Weights of a small contrastive image-text model: text encoder layers 10.
Rows from block 3 of the text encoder of a small contrastive image-text model, named by matrix and row number. Rows with one number belong to one neuron. Each number is 500 + 40 x the weight over its row's rms, rounded and kept within 0 to 999. All counts start at 0. Numbers have three digits each. After the name is the row's rms in percent of the matrix's.
After each neuron's rows are labels from the 100 texts, of 14976, where the neuron reaches its highest value: "tokens" is the input token at the peak. Only what is clearly more common there than usual is listed. The data: simulated fluorescence microscopy of cells. In brackets: how many of the 100.
# fc1: MLP up (text_encoder.blocks.3.mlp.fc1.weight, 1152x384), inputs 231-307
# fc2: MLP down (text_encoder.blocks.3.mlp.fc2.weight, 384x1152, transposed), outputs 231-307

fc1.177 097:492505495507503508567536529468523563544528518517555525514542472501485550504417525494544525457601468493500527504421451527527555502476479575465499488478553520520526492489494513459495486444552521501586582466505447509442500464424532457
fc2.177 076:574521560460471489502548551524470457485503574458438393462477463561502495488486503544484469523494504500494455490514462510516482402428435522459536529527471561491428508487449563488505458476469499507574434479551427553594531475510488474
tokens: "e" (100)

fc1.130 114:540528510544571539457570499501561595486553543486541501472494581430520477471478474482469535530443495500455477463539542464527547470516530478501557429511506559595524532493526487468446525519463538516524464499475460475471462467450559468
fc2.130 126:541569510597547544493462481527545479443477567482489502499445480473498507533539466512510497511536482523518475404514440519487564471490511491530489501508433528498460508521534459520490514469458559538481488557508477504446460533416571470
tokens: "m" (100)

fc1.601 095:427518444451485483536538532518513468539561498496501492588555460485446547498533546510542538481560444490493514571533507473490561502477569515570517486559467477507428429436533592500531484531489514484530445518501444479557513538412495513
fc2.601 112:522553478521504538518482498482520537530584513483540514513452347520533547468512433571538533445461512463497515522481459518477556531541554463539499555559506455522474503457595538483584436541430467466543490547534457484576512519484480445
tokens: "g" (100)

fc1.250 100:438532461501521556498513443546595539536521534526489496466457417515468518495501472474503463466423621589422507503471512521512561440513514529477491503502461463539490538569541446528426538579481514465458493483423446530477456495394507552
fc2.250 085:561475436516513481528530494466425543439513463529491538502532545454483507431441469485566445455559454508532447535562508539552487454480480438461489433474482535512494479466480504416520488467469506530474441451496469482576490481500553498
tokens: "e" (100)

fc1.617 074:465496472592517541487548473463471447456500519478535480522487486479477490479483509517461431525541510500496460436510468464546561510420517480495505404513548510518462457486474451517477545467451545439592554510469501568508414486484490522
fc2.617 081:482640543510496494467436542497563526528517436526525430567498518501436487519463492469536510488466552480561479546439500522460488499511530426499502490530476475470441509522513478540531523441505505618487497492596564508482483516544542445
tokens: "m" (57); "d" (43)

fc1.170 085:417497436445503454478421539484528480494540509458465538531470463475502451525498513483503557467513481499517494540538459464501494503479553500520480500521526439580500489457566539428540541541475548494505457500475505448509534471433438579
fc2.170 085:537677566458567529501527551492528570586553563434514427606488464515501504500533507602544500469504489495459476468487470458451562552495508443540479503553444569451425468414447534488535434468482507502517417532556490541535539484506533445
tokens: "e" (100)

fc1.100 111:415510496439547553492485513514523416491501448473431549469509486508433541488491501497525502463481492551469525504470561566482542490554564531497531483492495424536519516451453569480481490550504553487452518493538459503510574417544496547
fc2.100 100:521601464529497492535562458601555519539550479451464458537465455524471525520492416484529498515507489415488459539481425514576575505491573496500505537513463495472497473480531562436527406537505534475527492481492501439520482488454455454
tokens: " " (100)

fc1.401 116:480540446493550481483417513477646550436518537548545559582570509508412530561516530510500514520547549523468426507471476500386579526465532555604515546503484508514536455526416485555518507477495472410519461486517532528384554512495528443
fc2.401 105:505573463434514460495370443498452515511487501484488474521530485488469522530499458482591465495500449440485469519456505559476511568530496422516536490538432508541520491524466467449484532430489518428488491544417461471539529559535438464
tokens: "v" (100)

fc1.642 085:521518485508553483490516488560478500533491411504448499450512495493457517571468467486475560431491476485400461508555534511439508479472509500516475530527513548504515526530518456480502474535473432544618546462495460497541507510518533488
fc2.642 100:467457483507559535520487514525580494488459546537460553438551493410539466533458480440473558479490499567476562467432471464511532537515569526504465528522503508532503531506472533478494531544485495556600592498454508502504493532494536532
tokens: "g" (100)

fc1.80 104:441480482502541510511515532511461471531537520510532573537549513533512462393500556568458481575413560520449579511454474500502483536518527531503482485481538436488520499478566530505505413500540567486451508471410463454503442414564553492
fc2.80 085:566586490467515520544527488429499512505502451465441476471464495522561470481463500426524518465557499551475495557436514497466509518516550527429520456435485563532497508519505479449479543558473490483499496480520473538504454534492521476
tokens: "e" (100)

fc1.460 092:440495422529491515478564476533510554446577524501542555479542490521511514493566463549563492517506514495475434518501493400476467450491500523568513375537532448504478480515491522530459522537566504545431564466459479510468473488468462589
fc2.460 086:501461503515492528510470464518528466541550485552488433499477474454542504523442487516467495436479552489552490443524495570503488468498482505482521569503468522477470542415461468495483480454510474474503445542490547470580536458554485519
tokens: "e" (100)

fc1.597 078:490503484475436453571504432450556581574555507498555518504471454481428471464484482526542527513549584440473371493468456451521527564477515467522527447508391501524428527490485470555530476577523450480497472480476501514534442578502488446
fc2.597 081:437532539452541483532466506444451585514474521515597528523500503524560477513491510582479503385476575542548516506516421486366545451519461480571554558471447461480485523434505536546472450571531441504461442497476475517519471464459495548
tokens: "c" (100)

fc1.423 104:545506426476435446495573553482452431496448484482584428513550425530477488510514582511487568510552495496470520491470586512497528486532553532513525505543590439469532474467506489511524532538544463494508469478478493435411524486479479450
fc2.423 096:543596514511530543533549502439512501513472564547496532556431449518506531602478408517536508452504429454458490500525535533458511519509496486554570513482484524463480502513530503467491412508412460472482489527462475530597473446568482456
tokens: "g" (100)

fc1.571 115:513530458536491541492504521422468454457487493541524495549589527455459506556394518543476556511538502573516486471397566536475524520588588514560505496500581492547575521477485482516535512502486534493503451524435491427429474372525527449
fc2.571 130:575635514465526474538505525442515493512441541567502543530471521536541484553447463503519543489549410485493475506501518526475546468539520513550599501438480405489481543471555522521452513498438504477471424487480510519554513423534507473
tokens: " " (100)

fc1.593 103:464492457509454458513504521426510479485498448519468487523537505425435545527496467537461531488484487465505517469534511550496576465506499481489505513496599514492450467472561478559435516504417520559543501500488509459409490457427560475
fc2.593 100:563525494461481514486474523507460505497544588574525590434485497518526487507481495571530505484467526508549552449488479497473514499535484494556495587549484529542413523533479457446432524507466459476520512554500453566636523505477482540
tokens: "g" (100)

fc1.175 109:536547454525549558523517485453468482499458505467541503456557543503453533444466527522519463572501491542542504501487446481515526500497471517435520467438475466486488495554505548482489460577518470437573486510531558500451557539473464513
fc2.175 105:473580464534460482512458506463436495472439519533523482483553480504502528533534497530501560516505523431563481504504473474477420464486518479493529501464477508541491512519472485556459489516556519481409438487506539506513568500607465478
tokens: "r" (100)

fc1.262 089:504507505475539413497458565494544533518471508576466510560529491529475466512453517448507513467456499525506426552544530560461542489589530504487529536471474462516552463547460524494417475562458487448526572442474504461461516456476540479
fc2.262 081:509516472476490521481490569510521515527522579464483528480508499506511509486481504532556548461566489475575487474571487521476546442448489516474471486538488551551454527431463568437462485469490493514563503507481433492594526512515438507
tokens: "s" (100)

fc1.438 087:459538480483565515480534501500509501511598523491512531438546499459511513494503544482568547492525560524564462594493465478461427502541574545517549472480456513518514526479461517493563441443548588537463376483512502533459512504499536558
fc2.438 110:559551467464480516550507460484466474504469495599480508519497497455552508509512500485528499463496467436448486501529518580505508461479508470556507518454501448451513522422483492476464518517509512445515412564474520514566472484499458486
tokens: " " (100)

fc1.650 096:543518416452522474484507578455427485525524466499516472477534435478381502493506560425494536516437555560505513497471512497459427467526529475479415510539498437548518515547484513471437420529575514499447469481438531477414444491531425541
fc2.650 076:559527490493508504465507425459498522574505519525475482431485511429556511539513458557512427503474532484530454515543501500499531475512485527484504462442491493498505537435440502447536521488502499516498469494522445571563480454561439477
tokens: "e" (100)

fc1.602 076:429498444574504484446506425502525572508570495548504494475466587494551495548455495457486523480490465493510453595496544575536540526505541530511491508504413512507495527532559409519538458484477567521465568490547569487516457515417540539
fc2.602 081:574540569499475527523535459549520529464499574436450502466482481480486502554528488580559481489514510493575481446518487493539529425493472428611601444478491510477472465455479518491511506489458578493466466511454435519568513553536448458
tokens: "m" (100)

fc1.360 124:549468522505571407502439550498643561445505545447456519533543482523445478445527509544511520533551566479449424484533480514416568495413490544540526571498480518512498469500440478518505493459529511424506500499516454511433547525489530489
fc2.360 113:517572493425534512500410485467507523553500485511471491556485526496503505531512468483597482490511452483457479488459507512443572527511522436483507471478394536485569508507503447482512520372469509440468524517407492415571512540505502485
tokens: "v" (100)

fc1.351 084:545519532539443534530505492495428509515500438517448480535530425468538527498453468401499473456506492477458430456478516484486489509575472490557522503521527545545429468478490475489491521517548449478529533471507522472421476432540441490
fc2.351 087:453568454506448550490484549476491540438451507474492542481515485472458470459527481499478533452492508568536470522487482412509515547531481537516487525522502470476501463506486591488523443518468486533541458544500516529464506430545541484
tokens: "r" (100)

fc1.572 087:473583458491410485562542517505538493505541517492468523504521496529500511537491432472502515626517553552406525536461502531421437445505522499500541539559518472495483575438538535579478523441472547413460519497483551481569500478483491445
fc2.572 099:531673452515497522473481513515556501564478521537569521537542462503563504464561469520579495438530480519476539544562507519492548588528486570499511528463447484529470436512546585499483518532451501461449510569553465536508510563518502429
tokens: " " (100)

fc1.450 095:459543496501532397434518525500603517436491446499504467554519498529530531488490516501513541513547498481514493568528489484496506478536493484471426548476612494519489415444509520374585506575454559491538491521460474416452441475442509504
fc2.450 104:560591511469512467523485559449487575576567485431528496547507493511530532433565530553512487536478502472471448521486490502453456481486554493522487464502570493527496497459485518474464446561523522512450457454473539474558506470475476458
tokens: "e" (100)

fc1.72 111:527509488596549501446511488489491542521564563504501542538482476503568441481544479451468507560522483463497512497525476523522457511441532537460449468437453549453515472563549526546462480449476502525453608490477509499447496488486473568
fc2.72 112:475564522506515544410548542501549541510480575483445441512420528464548461546476482583527437474484488436514548488485470452544545496453519566488468532493448577459492512513528489530521486482498521593542553453520535557493488548544438449
tokens: "b" (100)

fc1.517 104:542485406487477459475569498513465488504518517485500462517509456512425533474521557505544595547510492564457532491488480491476507520472540530617546475544546426446470492416504568526448517532458450499513462488472476466468471493480478506
fc2.517 105:509510483543472536526475523457507514528487489493546530517460360527493505536497488524510582437497521410466508467492449500478497498557533460555469550537505488478442475524545454462550436472436451418503494530550442482537465526577498465
tokens: "g" (100)

fc1.235 101:479515476454510525532450526442577493494474493519438498531571475496517475542521518500497527491525417517532547474519560487524582550568548623487506507487504561416520411476522480502543529488459519468457539578449486470550536487391518544
fc2.235 103:481577568445541538464581515529488446545431515423536438489426552416510498514485450574545518497533480423467521542492454483536528462499554490499440480548509552473497488523497499510436435486448528489479472508446494450504447461434522470
tokens: " " (100)

fc1.490 097:497467461510517497514537471480524550551554526487512519459464529492511442500530575484548520464598557487542465518477437546524496521460558435473512566521485489421426535466579483564616533482521550487512491467466494483502458517523541527
fc2.490 082:491544524430482457491499439459521502487463531473468497483478432518509502466492490542456491415450490538489491511545515415509449528490365463487505476516494526568458515435466499426527498563507487437399381488458453516510426558478476458
tokens: "c" (100)

fc1.584 085:560520448473470530481554517552475503581532547447510471450592482498446542507504479448573559571471534516488564508487472541480485479566482523506492499559458494501486472468583516536473449474531425471544451499491443536447494484508475584
fc2.584 090:500421510479458502540613481493474457467477460524468555448493490476551505543534539507513468482536454531546472484534493445507528457473462489440492518476484506562525495542382514419516514607537501484466517457477454491529536424535504466
tokens: "r" (100)

fc1.445 087:458511486485521537518451524455578535519504472527469537538526480495455514545485523504491472528543489552528496512489515524447536518466482500447477578522506540510563487527561518494470500519496518415516522455497464509491508470460492515
fc2.445 086:453563519447550516511526582534544466572490474423480481497460600486518482473479366508505492480532462477454477554464421546520637459487584466493466519561446506513473549490466512511472474508484485546496498495452437454565474474455459507
tokens: " " (100)

fc1.471 111:530492490583548487474539453489487505517554568519527515503533541451599433505511474495493471497485516519511480474536507522562499479455555562519552449463522541488495460553543496507529494427491506576489551487489516509435493461501537481
fc2.471 105:509546529499533577459541509490593549476438606512503440509426464455486436522455456523527458476494417491530523475511532483474556502483509497504483446518420531437471506512515443525526534404476511599463502473569521540518490542528477438
tokens: "b" (100)

fc1.158 094:456520443437436464464557562508518509449499513472556498564505482460539522453509508505496601525496497562463557527495496493467480541457552513569524454592523507526475526332540541481483489474490517461512391513445475450399475410497531569
fc2.158 088:570542486465485501489506464443538469624478513464516496482442415522539523511464543478462549453535485530549508412455484441430511538524477523505530487461534543498466463554519509452544428473463492422490484527584457496509435515525551462
tokens: "g" (100)